{
  "spec_augment": false,
  "tokenizer": "word",
  "vocab_size": 14,
  "arch": "jasper",
  "optimizer": "soap",
  "lr": 0.005,
  "lr_schedule": "step",
  "weight_decay": 0.1
}
Rows from block 4 of a small CTC audio transcriber, named by matrix and row number. Rows with one number belong to one channel. Each number is 128 + 24 x the weight over its row's rms, rounded and kept within 0 to 255. All counts start at 0. Numbers have three digits each.
After each channel's rows are labels from the 100 clips, of 14848, where the channel reaches its highest value: "top examples" is what is common among them. Only what is clearly more common there than usual is listed. The data: strings of digits, spoken by a formant synthesiser in many voices.
# convs0: first width-9 conv, stride 2 (model.blocks.4.convs.0.weight, 192x192x9, each kernel summed), inputs 96-191
# convs1: second width-9 conv (model.blocks.4.convs.1.weight, 192x192x9, transposed, each kernel summed), outputs 96-191

convs0.106:106095110104122116099092132091133110137142127135132121109136108167134140136118152150139170132130129055116164104135132124102128149130115145081119078143144127109100086122174085137109095172149128171133099117098151133102087148134102136158127129145106125153107107131136127083100126157087135119
convs1.106:139170188123132160122122070123123129130136131133119146123112144109146104110125118146153147124103110103090142168118104157142128107121203127098147120159089142130098115138123124134096154115146092137155122205140100115130150146117154132109149164177133131160085087129136145132131127141119117157
top examples: "seven"; last digit: seven; first digit: seven

convs0.41:129146142143134127162111111117112138114173096146141097116149118116135129119100087120095127161094116133143158101158148125143151184100117122114110151116107140086055085083136084098121153126133122067130123156104143169077094151149157086118132139152140095156119161109178120114118128104118173112
convs1.41:157133090097132109087139074134124165140118107128089130120152137138112148165151144123140133116116109142098119136105136084097131127121084167112141115134110131112082121102115118126145121149112094133109114127111130167131204154132111142133104101103097111167146173132146159136105142122099140115
top examples: "nine"; last digit: nine

convs0.181:125136102124133136134103131116132141154153097110134131136182097099111122157142122147129103140121079097169140120151119106145110113144106136093099073127147145080130140079096134128105077134098162144153130118120117105169124129143120129159086164118168110141138116106121105133146139133104135120
convs1.181:093155124158106142095106156105094144116157128128130149139108130149094112122143100165082110172099112091172114155134143165098080137143189092122157138118116132127122147135078104131106122127134114099104159142095131095149091131106144135154125154143153109072144153122109120098127128163127105134
top examples: "five"; reverberation; last digit: five; mains hum

convs0.58:106133140110127110095115096130144097140126139122112130134152106142111137076139112129143130124168128170087108142132144124146143156109121121161150143099145115112161110141134138125118116086134172143100120099106102148149086114167103156097099115114097102134161102118106105112142135095093129155
convs1.58:114135110134155067153109165120123126138086159115152114145132120144143093121111145102170093099121149133125095181123127118124102113113111105109116160161082167134146150080098126107124134111107143106106116092126140091131119070105109123133144105129139161070140153120127121133112160080114147136
top examples: clipping

convs0.184:153145144147131129137130158096109101132172128109144091143170132099151112096138194101102152126145170126124151136124151118117125135106119123190130101139159106132129129096133153129086145102141135163130122147162122123109115131127134155139123144133126118120137107093125105108120119154139125124
convs1.184:129117126167122084119107150148101117161160173121206111166130120122152110108120126138106122105126120135095131144111119199106133110125137106133142109141086121111150124120168126122137111109145139124093163153147134129128175059096163129146131136145139145109050118107125112109120138122127141114
top examples: "two"; reverberation; first digit: two; last digit: two

convs0.104:137181140132103102117105111093118114134142136187121116129093103094070119110154113164136149105150100105162167077092094127116116112132119133160151112143155131087160111105124141078123080146120143137104110110113139148126077129135107107122102116116147124159117137109096102090109126133131162149
convs1.104:120147090157135122115118152141107140128081132134167135159093112128137147088098158123118101080151145118138132145149137160117118117137119132146109144112173145119118111125112120147154138128146120142084102132130143139132131135154141122164153089117150142069120093118104131130122098148079198146
top examples: white noise; clipping

convs0.151:087127118109121140163129143106095104119126139120168151128133103129136133164101126091097104121162084137133100126135107123183150150109131116123099120132135121119133149091149174130110154118174136150132099138120134142135158118175082079127135122143165096124136170142118105147102145097148154149
convs1.151:114108079127121145115173120147138120121133123130117102136122145126147166099126132109129128178114179112098117109128134135112134074135115141155109152106134084105137150127146139125153121113112093130125113067116143139134086131128099119136164138105101093100159121121135129149134096117147113096
top examples: "one"; first digit: one; last digit: one; voice: child-like voice

convs0.73:174107178155142118110150129156115123114150122153135144117145131089131106146106086114105147105142141166137173172149171149114188139125118096123167102110150126144108175117102152137093150118134117177120123155118106121124124111162159119141132133139117100147100123094138104107126131124176140097
convs1.73:174120105178132149095171171131128137118129138120107137098171107121129150149129167103126097123124130122126133077104094179142149150119121138098125101084128056124159090131153118109140113143096135129141096172129147138124179138104114134105122130124167108157161099109133085130099128097107115075
top examples: "three"; last digit: three; first digit: three; number of digits: 1

convs0.10:111117143157121116143161112174107122107130130141156142148136117114069103122137152122121095150116070121131099138088136130192140117132131088151109165145117168115164152145114144162123137107103128090109134151141123152164133146178086115110083158132130103112109133136130122140129132103143140099
convs1.10:092089080139095166114141153138108118086093153134120131135116128133139133116102092134117104135128105094167138117151125145104096130149167126163108131109123104125149120157106128149091121140158132106129131099117111102130059158123125129095136166119153112079182111126109078117132124131145124164
top examples: "three"; first digit: three; last digit: three

convs0.46:117077143116112145107118112092127100125160078166137110125153117118108096154164108135152150187173080129105103113122100134121137149090101174129088143153127134150101109115117093105131120144158093138105123119139128149139126124115077104119143110121150117149135158149183115122069126091131173182
convs1.46:143115101134130116168108158125140143105148155134071134129145116141144176146124142110120119119163156154153080132111133101147166114183166159088128092133165083128100106108122137139177111135092132123107129128094148156123153093120092124124137135116125137172146137142117130117083123138117140110
top examples: "nine"; "eight"; white noise; whispered

convs0.91:088134100147118110087099116143152155103161131178116134141128183145112142105121073105123140133139109155128109154159162148132155119141146119133139106153121098141113152157133129112132111139178117115112141099117110119166111149114106140089101155157129117165163124129141143142134154115096132086
convs1.91:127084095120151152120130130092107132104159088123102124121116144136080112132116093158115115150120098089140099135114153138103099139130101146126144175146130167115116196166123098118136106115113120126063127060123137150130143135139084137121115131129135132144142205097133152118124101158128133139
top examples: "six"; reverberation; first digit: six; last digit: six

convs0.31:145193118141127139107080073146133117119140171104132091163132121127124121104106149118104124145145181144144128132127135115125151143131121141171132141084142115119132136097114141107130152109099150135094118112142138104150096138144136149122108139111081082128130113111158165116128151123128154107
convs1.31:108134147087103136132142115112116118146127126118163116094101128153155107131112136143171168151099114127110105152148148148113131134156129100134103148144163123133166132127132125099124135154143149108156122118126138142163134132151076137095163119142137114110119131176090117155123130111148145148
top examples: "three"; reverberation; last digit: three; clipping

convs0.72:116097094148106093145138126108129077139137138146130120108135108147103112108187111143189153119180090131119153149149124137088136120122133130148148101157114136104133118128095185121127124087121122130132142127138113094150115132114120137143113131108119127166125131113097102108101115113121155119
convs1.72:084084145125152114152130206125138141108121134135139102096113133154141157112106133121165115152097153121149122141137149102101128148144157115071085112169104140150130148127081126131109137136128131111130090097099119090128075136152086121112142166099148118077139120078112117134123168096158145151
top examples: "four"; rumble; last digit: five; clipping

convs0.4:186090140171078114110124137093140146140155087150125089150164092115117141131130097134123142133144146120117114131153130128110150142118072072134106100149126158107070147114142101156106093121087122073158140123154150131166086182104148147122149134137147103167101116073140142119076145102114140127
convs1.4:114148150146145087132104125127112122156082086130097126107127116159123140119136115115139134121123098164155111133135126147117096155133094137120141119113128167106116121132101119083130142107123116121094109138119138091152127131121124105154127075122113138114103117135117160145119144126096159137
top examples: "five"; first digit: five; last digit: five

convs0.64:129133181128142141124081116112095066137154144135127109125154103087151111110136117116107133136148114118143133135148154089145142145100103160123111112120136115075096145092168125132127146108112119140125124119130109163145122115125127112108067128104116067128126130101172141140114153106124119164
convs1.64:132113129110119156169091139093092128117097153127148113150098152167132135124115134140139157131093119134109082132136157066091139131155133155160106131152133125147152141102134112120102142134121126087135114131090111144127143109149102128076155109107158142120105133125083150107132130117146147124
top examples: "two"; white noise; last digit: two

convs0.44:135158136101131128115134131086080095151156163104117117124131131102142118089099168119079125109121133100124162130108121129112122132115127163139111103136129122122115133101134162147098121056177151166124131131121115156118123106142108111146112166151117119138105111108137060131099116129121114107
convs1.44:126155157151121123128097113161120105098123140129157095133130114134154114097121113139183130091123130075128180154138080176132090093146153103146118120104125139143114106130119108143098138117136205137150177193138137107101104108136156133107147132132138153114118086098133140143145136130108127160
top examples: "two"; first digit: two; white noise; clipping

convs0.156:154114166137128105058136113126124116118142138145118133135142125083111106123107161095113143092157099159116162156104115153111145142119108066155146090121134107082137144089137139147080081111128134114118116126117137112135102128144139122098129127151139103155099117112135092106119147147145131152
convs1.156:147117097175149116060143104167125145104137100147178093121161123149120147129152096145108131135154108083133143122082093135142128118119157137136142107133144089164094127129157107092136115125142140125130121126126190111095118101090142128171115128111126118179079148074156091150134145137112089096
top examples: "four"; "zero"

convs0.24:103088080135140120133141159109124133121152122113158132145155124150107157157146139108124146143114100070114094116165136091157098125109118130156136150097139113178106120106113168115117110123114151095108117102104113109097104134119149091095124159143166126160124154129086147104080126145074165156
convs1.24:107097126150124067146103132125122141141121107110129101095104129138115154131122163121119135171122175153135133122114167112117137147117087093151107120111099123112142129094121132118147125154116104118108121089116096124141115129167063134136118141110106097108144133140133126135172110082166150123
top examples: "one"; first digit: one; last digit: one; number of digits: 1

convs0.173:098145130102105110110133151161118105100146106149170169084127113122135117141093148134102116095146112090110115110129084118114111125126112114092114128123160147105160087123161159152143079116124146112144077127112089111115164118162083102144119156136157127130124134136154106098107121142076115117
convs1.173:104161115160126132077141150152114125115147133118150138163135130122156126115140111130111145114086099117143127174124139175104089099119118102134161152115100147118116151148109114135104120115144124128123148136113128103126084138090166120124127154115117122077105125071131096130149121157100089109
top examples: "five"; reverberation; last digit: five

convs0.154:154148142165140131095153135116105103128124093134127145147124164181143149140139084090102151112159137162162161164130128180154108148133147109131119110106159110143118117144157092084113119119134114094124144140130160114105139156092111110104145128140160144164187069107148158147112146111163152157
convs1.154:119140145175140120072130087137120127124146119127120183158145121103112138124164150140108127134150120162108120123115131123106120145120153106122136136096127084108106096117091147089172111117100074135131113096135157131136152130133120119154132130147119146154110106115131115105101097103110080111
top examples: "seven"; voice: child-like voice; first digit: seven; last digit: seven

convs0.62:193119132169106093082113117094121106150146111097107095149133093143149151102100131132125133116151148164124152132122138116114165143132120097100138099093130135060061117092147116112063106115129175080173141109144139145155118171151125164150133140140142106144113083099144138161122122097112120124
convs1.62:141126110147136148099125145122126133134086129104122113101118112153139114126131155084188127125113120154141099126139145184139121147123123114107128144100130185106164098109124108103146150127132135123139099132137146122136116117128113133140136112141125125127150088153130132136100146088085180152
top examples: "seven"; first digit: seven

convs0.150:083085151146138121102099121127104124111150097156138068117145156148128120104099166108134169111102111146094117130112138142107122148094080119109167126119139149112113084153144103144128114089140160133125137153104131109135109142124096122075136103108117133165098095145134068088078138120103140158
convs1.150:151175148128129151096124138180126144110120145133123155136129136129095096112144089119111142105120096102133150179115103138148121113126167109116125129158114125137135117132108112148087128146136131123129135190148098117119117094087147130106112135164121142167096106084128093076120108161104124149
top examples: "seven"; first digit: seven; white noise; last digit: seven

convs0.27:141114153142084144124142137141133145088126111151148153099143128101113128132125099128131118118155073146110130098136122145135104142154100091129098110119157136110116117086149125132118111139087134100105118146122122135102120139149071095141132125143191153117124107122134140118133110105123141129
convs1.27:125120136150103179089190123154137131110138137158085128106108132093170159150145173121149135121116151139126111152128111110132112103133171150091112144109162126096110116133125114116152121117114118128107110089118109107137113148120118126093131118146123112140151136127068104136116110181082144119
top examples: "eight"; first digit: eight; thin (high-pass); last digit: eight

convs0.126:157128122134140138138123088106123161102165162107129126130127058146115118157128114094080123153140090124160104147160120113115178121128147149122104175130099117093081138092102134164134133104131128166153153119146157122179112113185117135136140091119109120129076134091120128141104128089134151124
convs1.126:152087158116113121119125156073124149134177135146087115118118136142097124102130097124102138154149163107124129130128146136150120135113109109170149118147120127116132133141131136143177139140134084130176121080116093121146102132149103144137105158129152143137129098163172120157161133129179145138
top examples: white noise; last digit: five; first digit: five; last digit: nine

convs0.67:105160161103122094113136116112113099149114115105141104179118108141127129123138166131145143137181158192130132133132129116136132151097108125192124133161122124131132117130153122125158125111138115138057129111126103119103137123113180128105119120129126096135112155136098112118145125153055130128
convs1.67:119104089144173106207104144118128122152137108119127115062146115153154116102105152072127124150157095159116100130155159146154152117128117136123087147139128153119163166100121164103157118095125156128161110118136156102137119099135127110166168154134144126131126144115110122115135125088171103138
top examples: reverberation; "one"; "six"; clipping

convs0.42:147127165110130116108143093113108155140130167101132114129105147151127120117143146111081117110141131115112149157132153121094139136109113134151114127131133092137088108163123087154080128142121128176130165136116154094097102149099154129127164111133078127143145125114136106160140144126128115146
convs1.42:155120079097127096156131097094130104152109103126147109153124125123152095119122098108051137105157120149075136120124118109170134119135126139149154097140085094101104158100182131135099142123142138131138175132116085176131182097142147132122128144099115149172078135135137145131154114137166154152
top examples: "nine"; last digit: nine; first digit: nine

convs0.165:115142129135120147120118115132095119117156117130152131131164161142158135135147143131141139097100133127161126111147115134142132101138135112106120115081136133119113107120170158126094149096124153158115156123118140092130128118179120135105110157162186105140101135130125132149124140141123101074
convs1.165:149166159137102150095169070160120128117105105136139103126106133127122127118143105120104158132110107093152152158117139118108103150139151113117138077093090086128109124140115110165147127132142122129143115167111120125115110159146117135136132167111099106106150116116154143113146093111119087104
top examples: "seven"; first digit: seven; white noise; last digit: seven

convs0.9:092104150111143093117137099112149146104146084100140102168145119139132153138112090073116141139164132187136139135165122131148176141101130152133166154129125137091120106102208110100117095138103131105151090123126105135138130111129149130118146119128132089135134137110149103140133145121118148114
convs1.9:127154101111192098180081126136169128137108103113103157090159118132114119139139127076106141136152110176129109108144161126169158127124106136132116160146123130122135146107118152116137124104141132121113095079134130115116105104135131116170138132139114123116120168129105145103137099094159092109
top examples: "six"; reverberation; first digit: six; white noise

convs0.98:129151129139135127182121127151092109163153152112106103104150122130137116140136134137104113132078087096162105143144142103145128150126097086163115149179141150095128106094148163102150156119093119108147113135125133129142107112160123097114108118127108116147141090136108106135111141113129121117
convs1.98:089109200086121129157130128116123126126180147115118106100116140116114128122119113176129150141097129068137120166159149096089091075149127115151082148160113171110096179160105111125088135120125159108150143133115104128114058136117121121095127122121148112122107143094125123104147177147126119147
top examples: clipping; last digit: seven

convs0.171:145141156152108139098117109138133113090137118176122135126109124120110178156149130127132102113163096139118124147131109153142163128115144138131126161135143101087115145111111113134094122118130097100170145147123122125158145160112090115113171139142184157123138101141108117161142135108169160134
convs1.171:115175090115128128112146137151131121151159095139141186151143126117149144133122124138104127130136136140076127132096102175129114128136130105097133136123129098134075117144126109090149116123118149127089135105148169123139156101103126134178157115132159127100050130139125150155097110159089098093
top examples: clipping; pink noise

convs0.131:164163104115140125147104150095095106119143132147110136145145140101142117107140151116141127090151136155113171159146147100116102116115134104193095110095139108125212144095096138117122146091129140123107117141156118107098146085127130149126129121138110146132125113152103104104140128151149141106
convs1.131:131127114144143125111173162122134116129124145151145098140160136113127148107114114133141132112101145132105149145136125187142142119113155124128124105049123114115158146156169160141151099104122113142135161097180167118118136136137145120178101144115124093060090156152139096124144150124136158077
top examples: "two"; voice: child-like voice; first digit: two

convs0.161:115111148132127153124131094117141093125122124159128172093099116134088095117158098129154151118192099135145124118101126127092099120137138165072112170116143144116123146110122136136101153150140116084141138146138182132097140133091079075092118118122158158107151154123135150112120123099168150118
convs1.161:092129142141123119076172122147145129127118109148110140164137138140131155146136108123115136103101142119083098120128127105092130088137125139130141151127093110102108115102134098135121120125117093118106113106088115157107107120106133123123114128100112155089137116090115151093116096165134080111
top examples: white noise; first digit: four

convs0.148:136099145139134159128157110119101154104142122134139185111092145140116162119123108114086132140142124083101145177110157138109105160139125092126108152146126128134094114146076127138118120142140113152117142121125102120113122167090140112115153120130124152160160121125132134179135139106149133159
convs1.148:122129096110118130124151127106105126163166125142106140111120132142134135139130140098119132129131114171074110095094140076074125147133089168157113142101114106077113098110121120116117119137079065127128124092107076150167159148116116122088148107115135111141120109096131121125096087103111164146
top examples: "zero"; last digit: nine

convs0.94:146129126118137148117116115112095129120123147137139108128130113124108099097130120138144125132138064102110098122123115116138092132115123153102105163157106139074126144110111139117095123112108144122119170087122105134129120167108107114103100134117167121159185091146089120157105124122080155179
convs1.94:088092108122139127130106138127128148115094114128110123169100144093125143159138130128166134124068140115132120162142152050064139109150178135081128133143109156113101121071104098114133136149105048134092127109121131126153122141171102160056130107137101163143142153100117142114118159113131142172
top examples: "eight"; first digit: eight; last digit: eight; rumble

convs0.117:086193153132143095085122141139118102136126149118116157117124128132129115121125105173135155128105132135166128120100123162130133132125091127104111120108142139138150144145157193083131105099142138150150159130116147144131110105145107093128106120130150129168094114119142102128123122077155135155
convs1.117:127137176151100130129140180157124122089121153125185096124111125126119149143127159147151089141114164109167123116119128162108139164129148107075118150147173138168125123141084093110112145137133152109094114159138134100113100119104124118105147095130125128079125138110096127106088151130076128114
top examples: reverberation; "five"; last digit: five; clipping

convs0.95:133121097134117133102143137150127154125115134153121121131146109105077082135164136131147157115103165122130116115080104110147094130132125120134090102131134132110131163121148125100094095116084125099116173177107163132125110159074152112103108182162202111144142136144141123158144136103083130134
convs1.95:102157083125123069117128112170124127126107111148129175161128136098162153128139117170125124095138143140147152141139121134106114144152112125109118171106138147125079131124110135118141125119122130141062142103143178111136136100117113124119142106126111164101129137125118166135125122127091126141
top examples: "six"; first digit: six; last digit: six; muffled (low-pass)

convs0.100:113150115153134117134134121142144108116123089135140160120149138109158152106152125128131126119146152178150151150139151124137159117100121100156167112094108112133175133150118153091163111083109144102090125108115113130136117131120149141106131156124112119133139144116133105095184120171122115090
convs1.100:112042122128145125107112149117129139137161135128073141084123141113118191111105124122133111160120129142098120133131168115118130117133122129118105147139105141091135160116134162132146111116146105130115122041116116144120109142150128123118126162144132115140139177114125108136164118132144133126
top examples: "four"; last digit: one

convs0.85:144131112122130110120137131126129152105162147135125074127148124155107180106133127100094132111145129115144130103149129118133137111094127092170124140109102114120157092134120136130065129121178094120145135121103119099185097130173119136112121126133111136154117111103143099127124115103096173096
convs1.85:113097145096094153097112171075101132113147124113134110144095124140086109137131103146091130156124138111166110121150147196125108120113140074166175168096130152147169161140118117124121144134157121116123143106138124105121118129125153138179144136138151141129150112118114109092120139178140130156
top examples: reverberation; "five"; last digit: five; first digit: five

convs0.65:103141137134153126128123110121138147135176164139165105141167112129120133126121121129059117091146105143117105138151119098148166140091156102155141148180113143091083114115186123133125106104136163102132112152134118127111103111120107104096105136125124114133098149120146101097139132100125140146
convs1.65:106115130089135122123106113130149140136170115129133112166103141111080125133146112089136165136105121137118117149142151042074126075129133096157129100114118125131117110091099120134134114140104095118126136112121120138131115124149145146152127133112116122142111139083125135107153109146169113115
top examples: "zero"; "one"; number of digits: 5; first digit: one

convs0.160:137171152154109114107117136115084110136127132137135116137146119076116128112133135171122119125153092086138102136116127093104198116123136146165111108126137116105130188094132162158127112145169136136111161121138132134129123133131116129112101143130138120139084169089121102122128130133133160137
convs1.160:130124075140089162089185080086101107093118171132137129149087131114125150117124100191111111111134134076147145127150130126099086154143162126158141139099184101126150140171149123157139130147142144096095144121124104128140125158141124133156135143140146118108128090096122141169124141174129110154
top examples: "three"; first digit: three; pink noise

convs0.143:110179135130118128110153125117115119126136168089141156142123133138160125128127110128104094129164126090147071118146125120146099163132146118141146163111129126104079146127133151082152129130136128121118157107121120159152096119130098103087135139112127107112138148136157150181108118075137165178
convs1.143:148105124124124099142152117129117140115086104129136090110106140142100132122141137174193095142119125085121139125123143117131101143126096140121102168120134147141130156118094102111150134136111124133116090109118115112111135163176069137116110126127129150133176141142138175145134150109127142155
top examples: "eight"; reverberation; first digit: eight; rumble

convs0.99:102117109142139132100093113100140129102173165142103084104179120161086153132139127109098166156099144127126162101140135160110165164136092117118122124139116128101149163116127106134157085113136103138114122127104133158135126120129128122152126126166159098184136159115127100109105151106104148129
convs1.99:088159216113141109172110098133149131098199099121117095117117134152083117116137117165156140141126143135109109150135131113114116093119101121142094151162091143136133160143119147140128100137112085139168152145126092103127095100116114118147129122112104101137140148091129167160142069171151081110
top examples: "one"; first digit: one; last digit: one

convs0.130:106137107110119108101102130117125143134155114153112162120158113122152121102119125098154134139141093149116120114120108108106144145082111151138124144095124132114110110105126129134121085100131132086141133114146157093120068130157090125153126115103111146092121086113132134125100127095092130101
convs1.130:122079105105174134108113119117161140142133144108067132139145140117125153127108147118125119121132137134109084179141139047137128138126165145076126138172142151097100180117130128162150134128133128135157121105132088141116142100094123127125134148133142137138165214113132138120097112142110137149
top examples: "six"; reverberation; last digit: six; first digit: six

convs0.122:104150169136158131123142071140086114142143111098151125133151103101147102156138090153100119136147101122142116130144133115151150162100127159092149108111112120085094097105103118120105115085142154157145123141102056189153159117153178105106148146118102099141096167121187112149131127104132156181
convs1.122:114118097095124148114103111100123146121093144130095124124102134097122135136142150133198161111110157129104161127133157097119130105148138144145099124134129126107101116095103147113118140155096118119144139114124088121120091158157113132060135112126103132130179107179117136159135190082145122158
top examples: "eight"; "two"; last digit: two; clipping

convs0.89:112103130104159139134144145122117116125133154162158125116120115162082154108130127107131135106131142147129170131140127127139074142115140103079146161103113112077124107146151105121130118158092124077106087128118129148077140155129105097123117174136133096142142128140113089129100125108065135105
convs1.89:128126145140164138098113086169128140159130109140144148150137149124111119099139101094133136104084112120095137170122137116110124111156176137120136143166066133122080134098109126114110134116156088114118114127106121141098122141153172136117129158128121175126088140070110139117153132135165122144
top examples: white noise; "zero"; number of digits: 5

convs0.2:128156190142119176128128128117135111128162108135115145062150117119142147134109055109099112126127081099133085088142161131147102165132151113106156131154154197107065111124122111145122106109122151102129134131123120165117110116125097098088127120090147147136161141111135153147118111113127159141
convs1.2:115104078107135121121099087121126144141093097151115136141126134107115145137136135105147131110119137129105132123127138056101105104129111118157120139112109121087089134076084106099127137152083034118108114076100099111139135166187098130108133103130094157134137130130116181115142140106129140144
top examples: "eight"; first digit: eight; last digit: eight

convs0.92:168138143146164137136104128146159086146116138133124146135156123089112113137133154110103104111146127115139102106135104092132129136110154145142130135090130095105162197106148131147101099152151126145104121119128153089163109145135108144119100140131100123085122113095151149144126131153137121087
convs1.92:111099113136107146152148133111065120150118174131163120142096138140110148099096115143160123116117148106160116105145159190142123108123130132185084188126155164123159162138143118146136122134142132118109114113146081103140121112112133116169128141177164134130142148125101115133112136147151144124
top examples: "six"; reverberation; last digit: six; first digit: six

convs0.176:148095084132122101102119149121115188131160118110141087132149109127137074143114112118142122124106110109119110126152098137131139139136104125102097099129106131137100149139134133142095072164108135144177155128145116170172112149134119157130175125119120101143080153105081138142078111147122161109
convs1.176:134079120155119111112150160102126128150099120116114091128119127154103165158128138127141102134126114160152099130125135091110121200112113141076175141106121144129152117113113106096124146116130093123095108086101112154161175138146080138097127123131140139162137154121128127105110118136097181142
top examples: "five"; first digit: five; voice: child-like voice; last digit: five

convs0.145:108105121172134133118141107092086122137154114110138103132162122150076149117121106129096138131113101134139108112146116152127186152114114110099134113094131147105093116130147102157117074117137140119160109138094148175138125148140114120090133127129125116152133137085210135140112153101105170150
convs1.145:115143083057116134106128081119154151121074108141098121160104139105126126146139144106171149107119146123138161130133134095116106075133107108167159115116121089096092123096097122123140130153098099134134110112119083120128128150164112134115132091122063132118160112160137165147145157122137095133
top examples: "eight"; first digit: eight; last digit: eight; clipping

convs0.47:105180119119097119103140089115135088158129139153141115107141130141130107085146177140130135129119155138137145134117102125122107128096101172173076124119127150136186116145127176139097127092130169150111093095096141105145099128125124108091089122124104146152123156120125087103128135133102135138
convs1.47:102124127164157110155116184146129126107138154122162100128120108131138099098117162100138099131109143124134101202168125127120115118142167110131122136130106143121138141099109120114124143097148125105088122156138131117105060087119149124089152148127144133094114123098093099156117113108122157181
top examples: reverberation; "four"; "five"; clipping

convs0.132:145139078126134114130119130105152126104113162104135121116118108140127128130103125128118128136129111135126146095117102106157138111113096124136093140076134142137181110075102182133111164102151113076131117126110141079121133125181074111162133136142163142134135075125111116132124132108120129120
convs1.132:095111122130120110073150128146116113097136114102148120121132127170141154102124100154094165168105108134146120134148115189125094126125106080166128136109135149127195139120139127106117126133138187132141128135107172134137093127120104117153143134112159122070117129124104098113143115142154118139
top examples: "one"; last digit: one; first digit: one; number of digits: 1

convs0.17:100160108125105131106139129144098147155139115100110116165126096106124100135158115198117099157119149097143061107130154108139121134109113134140093089149114170094134132128122154111080092128152191142138140141115144202139118110090150129092133136095122101110110148122146115159115126124110143189
convs1.17:141133074122121136148104117133123130105081150138112106146104128096120135118142131138175123104115143128146142098164125119123118095146120141143088144097138105106123117124094135117110126127134139120111121150123096105113090181162101133078159109136107157138180118146117150171153166098143120167
top examples: "eight"; pink noise; rumble; first digit: two

convs0.48:099141115140115150123135124157147149093125100135122106128137138141144146147114083126094095141107109131130117150138105131164134150111093112135142191089136122124123120127110097079132118089118120081140104133095126097157099123150078110121112155134163107154147090138147126156125182133080164164
convs1.48:131119079118119116089104062108133150093141047136117150168152134143096118154154111154095127153147103081122130150086129144099089127128100117127154110095139123151067123144110087097123119162099149142114152088126176164131153108125114125166121119105115142114091127113144151100127104130086110122
top examples: "zero"; first digit: zero; clipping

convs0.28:119145101105153129119114103107113095149143168133124083137154117147121135131097117161114136103105170106128139139144139102116159140126144121128160112090130117097130137104121161087080148125150129128135118138157103127115113105142150126150084115130106125155123124097126079135155145124128129156
convs1.28:115130145138118188121107085114113122133056126111159114135092122103134104093138126140175124141094141124111154086141119072130140100134143110157094106154151103097109103113136135105126152108118104124174134162128104086123124140161134132123150139139105154155152081130127152171132199071145107129
top examples: "two"; "seven"; last digit: two; first digit: seven

convs0.167:156159108130125134158106161148128118146130195090105097132130129094107130098104151138110138121108152083132143123108131098112123129158147113141093074130111104133152159123144141134072121144180104157109169134153142148131085140141117125176080145153123136138154092083127105154128116107128120100
convs1.167:126155148167108180103159110125101111095152134135176126158106125120138097090122098238112145091123119087132148118135098200126093151147140108126120140115137114116131129197125114145109134107150179131133152144152098102124124140093132128141140111153149132118130081140118131151125121164123115152
top examples: reverberation; "three"; last digit: three; first digit: three

convs0.101:140152146152153076113117095112141140102150126115118126155134092145082113106131114121100138148144142155165108131157137169133183130112127151125127195108125137096117144119170130103088123155126130122104169130168149118135115140161102112123146120140145102119095095114161121123122130123166132092
convs1.101:118130182126110119152147137117160128116129093095124108080124121138097131162120150119131099161107147124175117106097141144144146162086094113109152144163104117153131125118127105088153101129118138120151107121108122119103158087117107126152113096135138113140115159136105134117104111104120125121
top examples: "five"; last digit: five; first digit: five

convs0.51:142107104116133131111157096137126143118134111106126113132131087110083131167124130141097101157099087098127095147153148134117166165132099123128126120116129138105095107117146137127158104112117130133135182131099128140127112118099182121108133113118087112118153165139154125144124147127113132208
convs1.51:115129101123123142146115100114119138129085159121120137149099145111134127127134168116194164124104172138138130129149137122122130098145120129184096133116127125099135122117087133117134143146100077140151123140108082075122105158164114137102166125161094128140142117176132148187148161077150113156
top examples: "two"; first digit: two; last digit: two; rumble